Rows from block 8 of a small image classifier, named by matrix and row number. Rows with one number belong to one neuron. Each number is 500 + 25 x the weight over its row's rms, rounded and kept within 0 to 999. All counts start at 0. Numbers have three digits each.
Before each neuron's rows are labels from the 100 images, of 14976, where the neuron reaches its highest value: "responds to" is what is common among them; "place" is the part of the image that holds the peak. Only what is clearly more common there than usual is listed. The data: rendered solids tumbling over patterned floors. In brackets: how many of the 100, against the usual share in percent.
# fc1: MLP up (model.blocks.8.mlp.fc1.weight, 512x256), inputs 172-255
# fc2: MLP down (model.blocks.8.mlp.fc2.weight, 256x512, transposed), outputs 172-255

responds to: pink object (69 vs 18.8); its colour: pink (38 vs 8)
place: centre (55 vs 11.1)
fc1.280:502501488527531481507504507462429504496446502519508506480492496513498478508497471527479514495523451483504491485513521479478531484537508489497458514482481492512505533506428528505480496524524491514522503490507509506453509477487470495482466471515497480491
fc2.280:514517477511461526489524519484494453532492529478462494505539477484493535488524505534512489503517559490486495533499526512556507516460519512496502480475495517473486471503525491475480527501476521524445482522471522490529488481507488508459517476469483505492

responds to: blue object (99 vs 19.1); its colour: blue (78 vs 8.4)
place: centre (35 vs 11.1); middle right (32 vs 11.1)
fc1.323:502500491500541527503492484493524474479502450464539525518484520503498527453537499511498529512487487509492470465524475482529472485539466469477452491462512481531507522481500548468482550504496513512463485497511455515508488470467466465513527537480493490476
fc2.323:500541511492495475477457487543506492487487474476493495534520469476500533480493492505492501492471480502514450580495500482500479480517511513478499509501512493532477514508470493512491510493540496465475488502505528491504489485488468525556524462527537488490

responds to: teal object (53 vs 19.2); count: two (52 vs 25.6); blue object (50 vs 19.1); its colour: blue (31 vs 8.4)
place: top right (41 vs 11.1)
fc1.111:515464495499547472488463511494509496480500546495515526473515512483490513518483512515546513483512467505455551538528515468513472510521519493503482520464538516449476470487518505497471513485499524514513496473500458525517465515499504494496477530509515479492
fc2.111:576528480462476461496545505516494479473519520497457499532510495523511544478514514467447487531509497512510426516515529514495517467482466502516529492496489474486557484515465497543556495524487473507501505508490517494483520487496456524506526505515486508513

responds to: yellow object (39 vs 18.5)
place: centre (27 vs 11.1)
fc1.118:517521490466468490519506500531453491525478472465520500495494508462500488526497538527547486501535506552468534499446512467481523477480502455481441488492506541487515499490475463516509537492498475475469497528479491523477521541455490534514544506487452521534
fc2.118:445478480536522449495485521462544511501497472528502544504489459478522490516483494461481482516471518450509479488527520504533472515492506484464523498505497452536521451501489516496518481499511542495523519486546465478497525538476535537461451480498531506481

responds to: white object (62 vs 19.2); pink object (60 vs 18.8); count: four (56 vs 23.2); red object (50 vs 18.7)
place: top centre (35 vs 11.1)
fc1.47:547487512532545479479484525513505508486527462470491505504527491508498487502505508504502495441471527556571472543505541534514492482484484554518538481505508510488507487522490518488489524478489483544519478463462454524507515490476537503452548447527523494501
fc2.47:476461509518480474497528513510528493474470500508503495503511477466540501511479495471510511516542503479467523498535454508498508445497518469470470537539527495511518544516477505517479504492460469466508524546501512484558498484480515506523486524483481447512

responds to: count: four (56 vs 23.2); white object (47 vs 19.2); grey object (39 vs 19.3)
place: top centre (31 vs 11.1)
fc1.360:511533524522465456472521523466501524508513490515505491505501493486492475498518523517510518499483522538453500512552507526473469559487481506444473510529482542504536478472495507523505520532535503496550456506467528478506458475488497516479525553479481518501
fc2.360:513496498479505513523479508509503490488470534535519494514484499516517513519463483505451489488477455506514520526493512499544469515503493467491521506467505483535491503497498508515498535470509490490535494483529480493526537520489503480475480464540541497497

responds to: orange object (70 vs 18.6); its colour: orange (51 vs 8.1); blue object (48 vs 19.1)
place: middle right (39 vs 11.1); centre (30 vs 11.1)
fc1.507:508510516497506454475512495520517487485510520543452515520523497467501535496531533503490502494517523532477480503505432425481475481569497539487491466522526500501545496508514538522513468491480541503459502457494464485503505500480518514478488519522487526480
fc2.507:513469500505495546493508535516517532499524448511554504499493495478473454510453498463519517540490482527489534511485566539527482508469460488510445494462491517475519498468524486512518511506514487494490519540497530440512475533499528462488549461477516524516

responds to: grey object (62 vs 19.3); its colour: grey (47 vs 8.4); white object (44 vs 19.2); its colour: white (32 vs 8.8)
place: centre (49 vs 11.1); middle right (35 vs 11.1)
fc1.80:499531468467501488512493516517476516512540491499526501468531487482532504476504517456535499508501473504447495495447513482496503475519535491449476492483509466441480538455518512496532528545459536493517524483470526522463466525493483517501469479480463494472
fc2.80:470484524475456482470535518463503466465451448519500510481493509478490510521463474546491501500495495521500509477512473499519457505513481545472502489481541526482492488522515504535516517507493444507469510501535491533499501492486516478496526490460506505483

responds to: brown object (63 vs 18.8); count: four (47 vs 23.2); its colour: brown (38 vs 8.1)
place: centre (59 vs 11.1); middle right (35 vs 11.1)
fc1.450:500510514497454476495460518499472471501477488482471456498482527467509486471490503509487502481485492497494494524471462520520486491469489466512491495529527476515518520511465472534498460487536533469514510451529494496512471517498478487459508443454506487457
fc2.450:528475467488548501506474527516519543461540512485498530463533501489514502558495453473538491529510545456464535527495558446507522517524526463488530531483464453488491494479522492486529486505487510536505514569482527523488532506512499512479471484521438495512

responds to: yellow object (87 vs 18.5); count: four (59 vs 23.2); its colour: yellow (57 vs 8.2)
place: centre (41 vs 11.1); middle right (40 vs 11.1)
fc1.439:538483472485512496476532505492524513525523530547492505492433477465489483493456535472539491511498542522467531523478499479460525499481520553509506494493538523474500514556524508477502496508470479497494493494492524539480454493482496533472498499501500522496
fc2.439:457534496492517485493476488528514492457505448483497536506545481518547524467564427499462517518480461491566474521541526502506495475485527457527472511494457502525476513436511454509485518478490493470484499502535541500534491480517509501474531468516549510491

responds to: black object (68 vs 19.3); brown object (40 vs 18.8)
place: top centre (45 vs 11.1); top right (33 vs 11.1)
fc1.393:486551475490496497505521493445517463490516468540499501477488511528492494507474522489536475505503486532477451491474525472508500472482531504462478529513522483471507484472499489500488500520507460473474489506526492536498506503499492488514460446511458497504
fc2.393:506480520482470496483496493455483528490521512487484516526498501527492499505515491508474490554495512483509505526522488506497513511547430465528494464483498530558494520516490473482536481484472501505475530486472462480459499472504498505462521524510544503464

responds to: grey object (70 vs 19.3); its colour: grey (48 vs 8.4)
place: centre (48 vs 11.1)
fc1.431:528519517469520491515498480470474458461499508503494510487463478508505499511541451502534500488530494481514515491493481543484490504489484530506515508521508453506530510468466522526495510473547474487530462485452537510506504486496491511514481527490483540496
fc2.431:469482497484454518510523538515508517513529492555516488481503520520528513496468567437531526499502494498510520448513478531479514495509495498498458493504473463509515556535515490457467485518499489479507523507500537518501496494506537499494459490490526483516

responds to: count: one (88 vs 25.8); light from behind the scene (68 vs 24.9); its colour: green (35 vs 8.1)
place: bottom right (40 vs 11.1); bottom centre (36 vs 11.1)
fc1.466:533435484504467474505517520504470497481492503538526472534491457476520492501494519517542511532524535481521545553511519541514546496513523463484457499457467509494505442482495521490500499501480490461506476505492495489474503494463527490487509480497523539554
fc2.466:449518471516491503488487470512467519503516464507439480492538524488462506475522496495515471484533508566475479489486531568528542503437497520528517432511509525506501511472444503518488476510543515492545501525465501495542505522531493514476485490515512472526

responds to: orange object (71 vs 18.6); its colour: orange (44 vs 8.1)
place: centre (52 vs 11.1); middle right (37 vs 11.1)
fc1.75:530504545488496480514519468514486499452499517468479475558493514455520501503515518473495430472489505500473507493517469517495478510504461483535461513506433455488505491546464473527527528502541495493522526503501471511499486491492546493516551466535497502501
fc2.75:462516510541529489477487512479509520533459504480504553490483493549497500474455489502512518462542476492519460501508530488466507466525533508464488469490540516498501533483541504514501493501476473507526500462483503475520505514507491478451480525474525499497

responds to: green object (100 vs 18.4); light from behind the camera (51 vs 25.4); its colour: green (41 vs 8.1)
place: centre (28 vs 11.1)
fc1.291:495533483481504467528488444537527505496510509518518513536474504525506495489492518505504500519528541482471499467579504511477525480463467554493492473481488503504474495551456543491504512507509492494491493509470532537505489514504476536519509502513530530504
fc2.291:512479480481501484495501501511497462496511534470500463516490533481530500546514450522482488455465495510504513523454495497512517489534474485495534540486519475491415469484506501519517526505495528523467475509533487512508517476508470526491468476493510494489

responds to: white object (52 vs 19.2); its colour: white (32 vs 8.8)
place: top centre (69 vs 11.1)
fc1.60:508512501451468533477540479510495494485501505497528487528513515519488443495540412505472466485492521502524471449524491494491475538462476466503497449444478531530516459520503484497514498546459495529493502492519466522550503502501495510516484506496468482548
fc2.60:487468525500513522528450500473489522532512507534469474531487464511511545470494532536498482486501465499542516465448504511494478503498492508481546548517469463500450510481472544489476485515541509527502489521509472480457510518522512456517498465503556482492

responds to: blue object (83 vs 19.1); its colour: blue (61 vs 8.4)
place: centre (57 vs 11.1); middle right (30 vs 11.1)
fc1.241:517500517487524504521493476488463481454506520478563523482526483501500536512493508515479478542556496495492455490549520521530466476509512500546466515519520507517476510481534491502517498476501488492537457447519492517481469503482487543518502484543483526501
fc2.241:473507487485473497512506511498505504505478512452476491520510484513466458485510533486495502493481529493521520490474529448512501528479524479533487490499504472442543488565494508510513504518469548527463472547476503515476506488471507485515484579498489502477

responds to: count: one (98 vs 25.8)
place: top centre (37 vs 11.1); top right (27 vs 11.1)
fc1.108:547482518468491510498485497538522511516534521591504507490496474460489498472460479499530517489503481503477512524509524513479482475494535512508441489491494459529520481514480512533506514537544518477512459506519485481506505521480499506535502469492499496522
fc2.108:494491497510510494459503500440510446472489518459499457496499509456526470514528545483488502475529501514493454467494509512519520532507511508526477505520458488509506494508505472482523529470460484525513471512462473488508528498502487513489496513485518503516

responds to: grey object (55 vs 19.3); white object (46 vs 19.2); its colour: grey (30 vs 8.4)
place: middle left (35 vs 11.1)
fc1.375:512517498515485510500515456550490488481494480506454474530480492506543499481503498505498525500539540510478549480539525513494517521520450514497521511465487507508462481465484541469514471489545488469508534528469534537491453485511509497482450509520520487550
fc2.375:461507517459544484499505480510522526478528542471496465470510494484487534502492520491469485488481514440503514480506471551501484491475519482509458543504460495465498487488487478522551485527495545481484511489441544509524557553495490506510530483473514499506

responds to: count: four (59 vs 23.2); blue object (51 vs 19.1); black object (46 vs 19.3)
place: middle right (32 vs 11.1); top centre (29 vs 11.1)
fc1.279:500502510518489474462521518487502577481507452501494516536474498500494491505493495499477507533495530483456496494492466494498484505531466540470531526558494507498498504468553498524518526499490506526504470531472513479484558523507507505501486525487504502540
fc2.279:462514507519485505560487467528484489490534484535527460490518481447495502501517526482494479493509530492485481467490516521499488524470539491537495493448512476496466481506464532482511483539530510456505510487485483541504507489459523493508485506472497526525

responds to: red object (65 vs 18.7); count: four (54 vs 23.2); its colour: red (38 vs 8.3)
place: centre (46 vs 11.1); middle right (28 vs 11.1)
fc1.59:528538493494487473527500483491493568481485526485505468530474525502453479520524506522522518472491546478476510511491540517498525495498482451510498580499533482520466480487519528521491459464487498478495500464524495489559508467459452484514528521506517525500
fc2.59:431490515522515498500508476511513460503502490504490538522545508482536498485486463501443504475469468525502454501523465478480459530516476511499516479481476491510536549480532490477465499495512566482510492521487524534519499539522508466501538497514487520544

responds to: black object (82 vs 19.3); light from behind the camera (53 vs 25.4); its colour: black (39 vs 8.8)
place: middle right (38 vs 11.1)
fc1.283:492518501551518476505506486473504464488483462494538521520476482475512499501467483499469516486494504536498469499541521503500527514488514493534473518502454482526501501475519576524476510487504519501525496490489488493527490513528521498485495525537518448490
fc2.283:515488458463470519480489532547484556500516464493495514482460521512514502512504473460491522525524498509506537454502467525503473499503471489507522468457512514534539523497502528474490492519480490535478497484530485490490496513476528533517478481445515539510

responds to: brown object (53 vs 18.8); its colour: brown (35 vs 8.1)
place: centre (52 vs 11.1); middle right (33 vs 11.1)
fc1.18:479473538470517494507486502503538525508501542520514491483540489492537531501491474515513502472474560531508464492520520483542436497521485492532482556526520520498498495541514504530535504504510502535551488459478472497494473487476527464540460490539512507541
fc2.18:488509499510489527538499460483486470509532528491511453504544461489472491541508509495487501536501529490514508501462507481515533504540476480489497497475515489486468514463513461491493518510507479449481535495513546492547470485555483505514507522551491507547

responds to: grey object (48 vs 19.3); white object (44 vs 19.2); its colour: grey (30 vs 8.4); its colour: white (25 vs 8.8)
place: centre (45 vs 11.1); middle right (29 vs 11.1)
fc1.394:493480563464541483534512524480444494531480510507461482504431484523523506511525498480541432519454493454494483474453442483496478492516506515484509485507466449526545528511498502476493540516471511508495524552508541489455475454500484533522473524515484488485
fc2.394:494504497480495510505526526555522475496472504482513535508515543531509527531528451547527505503518455489475521552497546556484480477481509509525500477494564545507532538480518454493487458494482510525523496466460533523521466514504461516520478479492533499498

responds to: green object (66 vs 18.4); count: four (52 vs 23.2); blue object (43 vs 19.1); its colour: blue (26 vs 8.4)
place: middle right (30 vs 11.1)
fc1.270:533496488461504546521497531494502459492555463488501493479505474463514505465512532545490512504496469510482494495542484551542449512475508484514533549496481461505530510522497533498548478464471501497486515509489524540519471520501524542495468485542485480477
fc2.270:497460469486498484488547488486485528514500528482503521503484491520515473503487497474506462488501496473499506503510517483498553511440478488518493498530516456540515532512510526536514531502551530481511469491487515445497490454494472511512467510470529487528

responds to: green object (63 vs 18.4); its colour: green (47 vs 8.1)
place: centre (53 vs 11.1)
fc1.87:517485516465493525472461452468469495520475497487503527469533476523476469449506519502552504495520434531496440499498509500455508469516482456560476510541514494492480482517515487493528483492518508495507512501534497510493531507510510477529442512517521477540
fc2.87:493532452516478491491522496495546522486513506506540473533496521481514478477474477493488491491526542485504538443487492472528531520527564471502545509498467466449529488514484495525463528510563474467492489467468502527501473549514484500493535500476476512505

responds to: light from behind the scene (62 vs 24.9); yellow object (51 vs 18.5); its colour: yellow (36 vs 8.2)
place: bottom right (29 vs 11.1)
fc1.457:531537457554505540486531494523471502519455508501486447488510513461476478499493504479530474489463506474532522501496493523502541516489529476501476502461509500544508496463469460525495505485489495541471523521489507537520540480491498507471512539482525510515
fc2.457:492431536525493497504501470501488500500557501493517534484473505523453544463497512503488509520494465528488521478537550490515507483491503513493554457502468450498499509503524517475490491480511477514521491471492493472499482557500490525531569433459510498496

responds to: light from behind the scene (61 vs 24.9); orange object (56 vs 18.6); count: two (54 vs 25.6); its colour: orange (37 vs 8.1)
place: bottom centre (47 vs 11.1); bottom right (34 vs 11.1)
fc1.404:505454498553494495506490504504548468495457524485504544497501497494506475449487534546501513527516530525504505502489511472487529444486505497529503506460477532520527488491501472513484512461478510524502462468486471507492517498473538489504532464504535489515
fc2.404:524487489463527499512514503551465514462456477522498494493515528516505508533508484461526477518472497464529526446464469542499479505491503526502507506546518449525474508513477503529499531520526467516470517489480496531502488491498487498494501506475526514504

responds to: pink object (66 vs 18.8); count: four (50 vs 23.2); grey object (47 vs 19.3); spring (25 vs 9.5)
place: middle left (31 vs 11.1)
fc1.446:506491519504489534481496514547518436487500526489540501535517458451543468496472488500516501529516522516503526517497536486471469534503493469495509468508492485512512502491477525517511521500529511512496490540508480542454516540518489493486467499528472464498
fc2.446:479486524503515462523537486504475527487490509471471488474463456531504511504482499493462502503489513503493473501484477457525535513468482472496518495540498525466537504526490486482506475509505463520539493504495493504567487503480518423509505503515487490496

responds to: brown object (44 vs 18.8); grey object (39 vs 19.3)
place: middle right (44 vs 11.1); centre (32 vs 11.1)
fc1.349:534530498488487514520486481494503450467493451488520497511477512515503510488497534513484493494535508511457514488492494523477464505523491504476472494536499485523526467522529518485480553504519480506492513524475513500525503495453521481483487491519525497505
fc2.349:538460493507527492477522525533516527526523516481488513478502517481525498549501496503495485528511478456527474498474529480477505514490538460508479478501502489494489536525495551544524474508511495532549480522546545527430493480508469508536499511486502518515

responds to: brown object (54 vs 18.8); count: four (49 vs 23.2); its colour: brown (31 vs 8.1)
place: centre (38 vs 11.1)
fc1.242:490528499531528494468505504488486474506485530530525485533519505488455492500475498512540522511524512562538528541538484503491500519501519512537530483470548567487533452515508507466504509516499535487493478490507446470482477505522511482534505544518468497506
fc2.242:493503498501481489547490501538525526448515451483487487492450499532500530476486499504517519502504493484513531543477528513475512501506514472514478486468489456505507519522491484525492474495517496528484501506511560517550531474515486500464511492466520503518

responds to: teal object (91 vs 19.2); its colour: teal (51 vs 8.4); count: four (47 vs 23.2)
place: centre (52 vs 11.1); middle right (29 vs 11.1)
fc1.25:464537523503520485481506526491508573521521499513492475496524524504499467476477468484457486508524507509474466481521477492483454481450469505474509465507503483500493491507502490475495513532510470536462482476501464461459503519515466501589534518505505522544
fc2.25:519470511519511521529486482497474484504508459513493526483471512516476487562515523502529513534478482462509528556469539500512512489502505465459504519509541490448525513479467468507503512487507508495497497483499540524531489509497544489425484479514520479482

responds to: green object (69 vs 18.4); its colour: green (37 vs 8.1)
place: middle right (32 vs 11.1); centre (30 vs 11.1)
fc1.128:475504463502507536470467476509532502499501489508439508512491529509499518486524472457500515478526531516520522526514458444513490490490502506484488491507522509500453490483473520445535487539521528516506473511505532507499474514519463505466515485528476493470
fc2.128:521499468484469513525463489525475488520511523522478521485489492509495499506516524476470499510473502513501521538534507532501538503481505551528521555492509495532498488462494496465500496484486535524499502490465516477472494511482453484479503522499490509482

responds to: purple object (98 vs 18.5); its colour: purple (68 vs 8.3)
place: middle left (42 vs 11.1); middle right (31 vs 11.1)
fc1.467:507538516476516482461490522493463458472460497481483507501501484508509516511490461536469457505487508523430504470514476516487451485539529512523504477489546515505508497495484497450460481487469478467522431480479471485508448482515517504500498492515537496483
fc2.467:502517535437520525517516497475529507520518518548449542493500481500491527483504496440524465508529497475524502523466527459504525527438489471491485505483497500471523532483457471494479492509499465520485529522486488511523533470508529512473543507507514475522

responds to: brown object (83 vs 18.8); count: four (58 vs 23.2); its colour: brown (44 vs 8.1)
place: middle left (32 vs 11.1)
fc1.307:487488490515541494512485508482514548549466505488480524482479436496488518526501499488482507491499498452495501500506541471475508507492501532494515489474423477506539502548509444491498501496495448509520473481502486499473496506481461441495462425499486503472
fc2.307:539542484484498552494488457475455468514516490519481492480496518505504487513510525463523514525519519529512500494500464540483537460458498527496498492524518487498489525513477521543471498519528521481476450502488508504483479519500540508473501521478482467518

responds to: brown object (72 vs 18.8); its colour: brown (52 vs 8.1)
place: middle right (29 vs 11.1); centre (28 vs 11.1)
fc1.432:473514446502487492535492495477524507459529496530466476502468479494488506512490493483491451492492504516489517495527504472483489557491522522497489466490442467506514472552489465509490486485502530501501502489474516468446498497490521510500531498520462470486
fc2.432:511484522492470510478511499476494515556484510489523497508547480476513512496516515513512496500488503474532489522480501525506519484509497488519484505536516541513497522497489546490465484468559446456488452509495503501506486471459469511492478491465538517519

responds to: grey object (64 vs 19.3); white object (54 vs 19.2); its colour: grey (39 vs 8.4); its colour: white (29 vs 8.8)
place: centre (30 vs 11.1); middle right (27 vs 11.1)
fc1.357:457470525495470533545540497482486495500511517548509507472488480535514464510469477482539546499454507527544485485490511522454481514532506473508525475496500468485478510471527495531506481479510506512514461505470534489520464477542477554497472501472533489506
fc2.357:521517450504477509478496515488496506514481502474530478505522527494516468491485534513473476499525514476469482510500525463492471522543530520521481512514445496554554489508493498517490511511500514529466520501508469482517481509458490498524560498500468504512

responds to: grey object (39 vs 19.3); its colour: grey (26 vs 8.4); dodecahedron (25 vs 9.4)
place: centre (61 vs 11.1); middle right (28 vs 11.1)
fc1.13:503506463517509481478494535511478481536507477470513526513503490458494529533504504525544460465529490515485473515527505511516487516480537465496522464477475535470483549497567493514485487451519491545490467466493534475526482495483438496474474461514504521493
fc2.13:548534487515478491461478491495506470488471555535478493475519502512510503506490520484496506515495504546532530530475489507531521458515505493522451536471533505474518476493494474478525485533472460518480496490463522515527457503481539480523514543509461507484

responds to: count: four (51 vs 23.2); grey object (43 vs 19.3)
place: centre (72 vs 11.1)
fc1.490:493550534482501518535482538519479499469475481512540500512500502500500529509468519580553496539465538498541500481503493530495497526518478497504489520498513484517488507554490510544510526492538487449533511513466550496538535490519494500517481495506511491526
fc2.490:486430491503520477474501469552477477523559489513519519486509498477516494479525453512440536510547490447464529462462485484483476541520512523483486529507494485465467523456533482484499510492463458514504478470444500472505501490487464495502502502469500554480

responds to: light from behind the scene (74 vs 24.9); count: two (52 vs 25.6)
place: bottom right (36 vs 11.1); bottom centre (35 vs 11.1)
fc1.447:529487480545540498518498511554465509501524490497493539463563481502468520449465510516533467481495529536443524513466472474508506437504494499504469519481507507499551439529499496485520510511502483476501481523481491506494527501492533504513491513491513492528
fc2.447:508475492503513503529481466520516460467486489526475479477528487547480509473476510462518514545505500511453481488504501558436487504483520496536511464530508536520488501516522482502481501459524475495490536532518486462521502502505514485492540486513516525520

responds to: purple object (48 vs 18.5)
place: centre (58 vs 11.1); middle right (37 vs 11.1)
fc1.49:505485492549555511507473509490513531471485557481526528494506525510475493502481473479497506507478509565522524533537535495524466481507513512520503504508501469487543510480507506475441508469490528534478496485522538467521475481499504497465474527477499462518
fc2.49:519528489493433468514516522473499480516484495480473510494516462531461551478491520514486476518500524540469499474473506522499531482504490460516487504464519505505501482501499474490552474552516449460522522516467520496495527530501534483516527492510493506509

responds to: green object (64 vs 18.4); count: four (52 vs 23.2)
place: centre (27 vs 11.1)
fc1.109:522482508525494497495515501525481493493507515528497472538482495507470524473495496486463514517536475488522463479462519491492487502476478540505505509495536494531512546467497555482487530481497514487482465461483468525501555507470503504461452515491504477505
fc2.109:468455473486551499525485462511533538517506520477513523479511494535542505521533488477499505447454506483508529481488501493522553463492550469491470496502494477513519451515490500532512456484513457501508507490549523520510471510550457493498485524513484485504

responds to: brown object (50 vs 18.8)
place: centre (27 vs 11.1)
fc1.397:491503490514496526501403482504495506514476463487501462540478529513495559511493451485512512516487500507512482536492514540502508517531502499500517464520487489475478502521508523491491477508504510499517533504543473506502477487480506464546478539470513535542
fc2.397:460533513546501483475529501474528498494533492542485531517528462502484462485479487517472494467528503488467522514502491467546513525530505441479507519489552535504472501519483497503565496472505521509478478508468519523526539542535472547476538463478486504469

responds to: pink object (75 vs 18.8); its colour: pink (42 vs 8)
place: middle left (35 vs 11.1); middle right (33 vs 11.1)
fc1.21:482483534537501502489516461437507529463493523520516519476478467522492438477468480514489547482459483524528497487513513445505494507465502494539471480533535477501488481511531492482511512487499517504510502504496480503494434517510515483473501476503510516532
fc2.21:538461477472496483457480531520549558560507490519514519564528487470509510472491495492469483517542504496524561513482527505498495472543521512518487481479460481491497488509512537497518514481533461501481510522531517492481524431515474497470555514548507479524

responds to: grey object (66 vs 19.3); count: four (55 vs 23.2); its colour: grey (42 vs 8.4)
place: middle right (30 vs 11.1); middle left (29 vs 11.1)
fc1.216:541480512503450486494505517492520533502514518493454493477520451518475533508505498515536488508490490513504512517574515513494496532478468471486515522565489516513541491491504506499526503539490524508501457536515548503550519525503497464501470499475483492512
fc2.216:486512509463467482511501511489490529499547455502474509538484513512526459512526498491513516459522525507530504490484494481491456484493506539467500477441488457510497552482505523506516503504526466507488510483504450493466489488546522515532530444561501524500

responds to: purple object (48 vs 18.5); count: four (47 vs 23.2); white object (44 vs 19.2); its colour: purple (27 vs 8.3)
place: top centre (27 vs 11.1)
fc1.482:512441510484476488494478526500510483462518514450480546522520466524538449477486528493454516511522523526527495544490505537498445501554506444485479481524485502505555505487493515496465493516533496463499466439492515533491501505481498549526480495498465540528
fc2.482:481557527553540518446501473482489503562485492548484488487475482500457540520512472478514479513465502535502516489519524544473521521491520539510489498498518481478474498504502468536452503526484454517512520506484527508500498516506512497486529495465535492490

responds to: teal object (95 vs 19.2); its colour: teal (73 vs 8.4)
place: middle left (33 vs 11.1)
fc1.289:504495471513504501516449494499552506469501525493505485453506492515505470475499530509536475505476542515485495499460506476497466521498497468524559474473500473434539462546502522533544486494500464506445521469525463452461509471503532549488534516522526505487
fc2.289:483487503534534495509492487469507501512449474536513547517493490503471535525471495472455472529499503511463504474527523522520471498508536458491483492500514540498500537536514486482440491493527470533498468532514513503539476481523507496477458483490451489493

responds to: count: one (94 vs 25.8); its colour: teal (38 vs 8.4)
place: centre (39 vs 11.1)
fc1.302:514537482506504509506484510554509477441456501549522465503508484484487524469518480439502502498504490496490497521493512525525509481505514505527485434473532489475484500534460519487501523495514483495467508561518497480505449453464500529493498518524483524526
fc2.302:462514527521479496534509478473537490463513456512504477507487454560478533525495527509476490479508496474500478569497487505526511537484506489491477536472484475510471499520488516516502490479523522494499454468472520501495495515515491502512499497475466486448

responds to: red object (76 vs 18.7); its colour: red (35 vs 8.3)
place: middle right (36 vs 11.1); top centre (28 vs 11.1)
fc1.39:531534489499447498462534536499497539483503507513470502499475505514483469551448463488525488480543512460496527546534513560515508492477490542475487486505487502495514509512506520528466466482547488502549537500491538516498474491499547495499478475496527490489
fc2.39:474529483533527531491467447491478479541487487489487497469530468496478517473511485462526505532486531534512513543483502469490509467503481498484506483538494516496482480472491470517457515525494501476488472493515496439484487503479468498506494501473465540468

responds to: white object (73 vs 19.2); count: four (69 vs 23.2); its colour: white (34 vs 8.8)
place: middle right (30 vs 11.1)
fc1.298:506482501497494498501512491482545511536506496487441550465454482459503465512472498538505490477523570518533536483519466511501532499462463508451486442516508492503503493541496510506512477557539512531514488467515474514551495523535541548503504519503538477530
fc2.298:523495492507541494523487459478471519483516505484506487531502497549502524463480487467486498519465461527487495497517533497438501469532503492514503538544502497535502490482513482487458528450497465453518490562475507513479518504450458494473560462490497498508

responds to: green object (49 vs 18.4); its colour: green (39 vs 8.1); its colour: black (26 vs 8.8)
place: bottom centre (41 vs 11.1)
fc1.192:491526524473484470549455449522499517544499505531499489477519530507497488440460520450530520458515511499464518509524492439474530498526460497486535537483457484462486543525470466519521526512468505519501547502526513514458508483487486513527508489490491514494
fc2.192:488465514503511483483510515494493492521488514484489499515508495518500499529526496521484548510495537479492499511461514497535475549532550527514460511461507497500503482494491526475450462489539517497502467540496542503494490496452513513466506553486537492525

responds to: purple object (66 vs 18.5); its colour: purple (30 vs 8.3)
place: centre (41 vs 11.1); middle right (30 vs 11.1)
fc1.212:434525488463526450506508504445499489508500494522474499492457456476536452518477494504511503545463518436482496486497509509485474483522518499515473470464579490471527508481461480524502511526476532519539461523504501498488484498506498496509490510497499492470
fc2.212:474478504472498506489492459498502497484454457511499504485516515500487501554509516524552503508523486469516506526499495560551487510481520502497557518513442461489480489492503491533455478488458479443450537515519486516498514556467539470445508486497498484473

responds to: blue object (40 vs 19.1)
place: bottom left (33 vs 11.1)
fc1.73:563499506522479485492481485555508549500505489479513515495519486522519460473430516526532488491494521504509490518471484519494512478566458480550465467514481490503527527449517511508500503508466510516477498505490515517545464489453520494479524442499515495500
fc2.73:529511499537520507496564492563481474449516488462508530474509505501518531497502492482461489488498513509529509481502486493519473509475530521499502491492529462471445485525496503494556528485517499473513511521514502521494501471482489517514476527493538492475

responds to: blue object (56 vs 19.1); purple object (46 vs 18.5); its colour: blue (30 vs 8.4); its colour: purple (28 vs 8.3)
place: middle right (57 vs 11.1)
fc1.314:489487553493514525533477497505522502500499461503446453512488441490483480510483489518536475514482508531470461498520468515485510504491517506507496521558505526512511516491481490495511463479498511529463513524536533482538515507489541463503521517528468546481
fc2.314:516494495547523498496502478436515496534475510512518532489518509516495500498520491447497519477506497527502518480487558499469490457519504498487511474487498457519457495522528527471474549529496523473534489487481461495519536501492507469471478483500521489521